{"train_examples": 195000, "encoder_fused_qkv": true, "encoder_parallel_block": false, "encoder_width": 160, "decoder_width": 320, "decoder_layers": 6, "decoder_norm_position": "pre", "decoder_inner_norm": false, "beta2": 0.999}
Rows from block 3 of the text decoder, named by matrix and row number. Rows with one number belong to one neuron. Each number is 50 + 10 x the weight over the matrix's rms, rounded and kept within 0 to 99. All counts start at 0.
# fc1: MLP up (decoder.blocks.3.mlp.fc1.weight, 1920x320), inputs 160-319
# fc2: MLP down (decoder.blocks.3.mlp.fc2.weight, 320x1920, transposed), outputs 160-319
fc1.121:45 58 53 48 43 66 48 50 52 57 58 50 59 37 53 52 39 48 54 47 47 50 52 50 55 49 39 58 52 53 63 59 53 48 50 48 49 52 49 53 49 44 49 52 46 50 46 40 44 50 47 51 44 48 46 46 48 65 54 49 48 55 40 45 51 58 55 45 47 45 44 55 52 51 50 48 47 59 54 49 44 41 62 48 59 52 53 58 49 44 54 50 59 48 55 50 40 49 54 39 52 56 54 47 53 53 49 47 45 47 62 35 55 37 43 50 48 49 48 53 55 58 52 43 55 41 52 48 57 55 49 60 57 51 49 48 47 61 40 51 51 49 50 49 49 45 57 51 56 62 53 54 54 51 45 48 43 49 59 50
fc1.122:45 57 52 53 49 59 47 49 53 50 53 52 53 46 57 49 45 49 47 48 48 50 50 48 55 49 44 50 52 53 59 53 51 51 50 49 46 49 49 51 51 43 52 48 46 48 50 48 53 50 54 48 47 48 49 50 52 56 47 54 47 52 41 51 50 55 50 54 44 48 45 51 48 51 54 52 50 52 51 51 43 42 54 46 55 49 48 58 45 47 53 55 54 54 55 47 45 48 50 46 48 52 49 49 51 56 48 51 44 51 49 41 50 46 46 50 53 52 52 49 48 52 53 47 52 49 49 48 52 51 54 52 56 52 50 47 53 54 42 53 50 46 47 50 50 47 49 49 47 54 55 48 48 50 50 49 51 49 52 52
fc1.123:46 51 47 44 57 50 46 49 51 49 45 54 55 49 52 44 52 47 47 51 55 53 53 55 54 54 54 46 46 44 49 41 52 51 53 52 52 52 48 49 51 49 49 48 50 48 51 56 52 50 50 51 48 51 56 52 51 52 52 46 45 51 46 47 56 52 48 55 43 49 48 48 49 58 50 47 52 57 53 50 49 52 50 53 47 48 49 50 52 56 44 53 50 56 53 44 47 51 53 46 49 44 49 55 53 51 48 51 53 52 50 58 52 53 57 48 54 45 57 44 51 48 49 52 50 49 52 49 47 45 46 48 47 53 47 50 53 52 48 54 50 49 48 48 48 49 49 48 52 50 49 46 47 50 47 50 53 50 50 48
fc1.124:54 41 51 43 55 45 51 44 46 51 54 52 56 38 47 43 45 49 52 50 52 61 52 49 49 51 54 51 48 47 42 45 54 46 53 56 46 47 47 47 56 48 46 45 50 49 42 50 57 45 38 46 56 56 61 53 51 52 52 44 52 35 50 51 51 55 54 56 46 52 51 50 57 57 49 48 52 58 47 50 44 49 47 56 63 49 52 46 40 58 49 58 62 58 48 39 49 44 62 49 47 58 47 51 48 57 44 50 46 55 53 56 53 47 52 54 59 46 49 48 51 50 44 49 51 48 54 52 39 46 50 54 49 54 47 44 48 49 45 46 51 52 50 50 49 52 46 55 48 49 52 44 46 54 49 49 62 48 42 41
fc2.121:55 42 50 52 57 49 55 53 52 51 48 48 47 43 43 45 51 50 51 50 52 54 52 48 49 53 53 50 47 47 41 34 54 54 38 51 57 47 62 50 44 48 54 54 50 49 51 58 51 45 44 59 50 51 46 48 52 39 45 56 47 39 40 46 49 46 52 43 50 48 51 57 51 51 42 44 57 53 57 51 49 54 55 54 53 52 56 47 59 61 41 53 43 49 51 43 53 55 50 44 46 52 54 50 52 51 44 45 57 57 56 51 50 46 54 47 56 42 49 57 54 43 50 47 52 54 47 59 54 54 46 49 43 52 49 49 46 44 51 57 47 48 52 48 47 54 53 50 66 41 43 54 58 52 49 52 52 46 47 49
fc2.122:56 42 47 54 57 43 51 50 53 47 41 47 48 52 54 50 56 45 46 54 51 52 49 48 49 45 53 48 43 47 51 48 52 47 47 44 55 51 56 52 47 40 49 56 44 48 50 52 52 43 44 54 55 49 51 53 56 48 43 55 51 51 48 46 47 53 54 48 48 49 53 47 47 57 44 47 55 53 54 53 45 57 50 52 52 49 53 48 63 46 48 51 45 57 54 51 45 50 47 52 51 51 56 44 51 47 53 42 45 48 50 49 44 53 55 49 56 50 50 53 51 45 49 50 46 51 47 49 53 45 49 41 56 51 45 55 44 46 48 58 49 51 53 57 57 48 48 45 56 46 49 44 59 60 43 51 48 50 46 46
fc2.123:47 41 45 58 51 40 55 62 44 45 45 47 48 52 51 49 54 44 43 55 50 46 45 47 48 46 50 52 44 45 57 48 51 44 55 37 50 48 65 50 47 42 49 48 45 50 53 51 51 47 40 49 58 50 45 49 51 54 48 59 49 49 41 47 41 53 53 53 55 52 47 51 44 53 48 43 49 53 55 47 44 59 46 46 48 53 56 55 60 50 41 53 49 49 49 59 52 56 49 58 46 46 54 52 52 49 55 46 45 51 54 56 47 50 55 45 55 49 54 47 57 42 50 45 45 52 55 53 53 49 55 44 48 50 42 49 51 45 47 54 47 48 47 58 53 48 52 54 57 49 53 51 50 53 55 49 50 48 34 48
fc2.124:54 35 39 44 50 32 48 56 53 31 35 53 55 51 58 57 50 56 38 59 47 46 60 40 55 54 55 37 58 47 51 39 38 56 48 57 53 50 55 44 47 55 42 40 41 41 59 58 50 42 46 58 44 48 53 56 35 50 62 55 37 54 59 59 44 49 37 53 47 50 55 35 38 47 47 63 46 47 38 54 49 49 53 52 42 48 43 60 53 58 42 57 36 59 61 59 54 59 41 53 45 55 55 65 65 57 51 34 58 54 42 56 46 39 58 56 55 42 53 54 49 40 47 58 35 58 56 64 49 61 53 36 37 62 59 48 67 42 51 56 48 49 49 48 48 53 55 54 40 59 41 66 39 54 46 34 61 53 44 61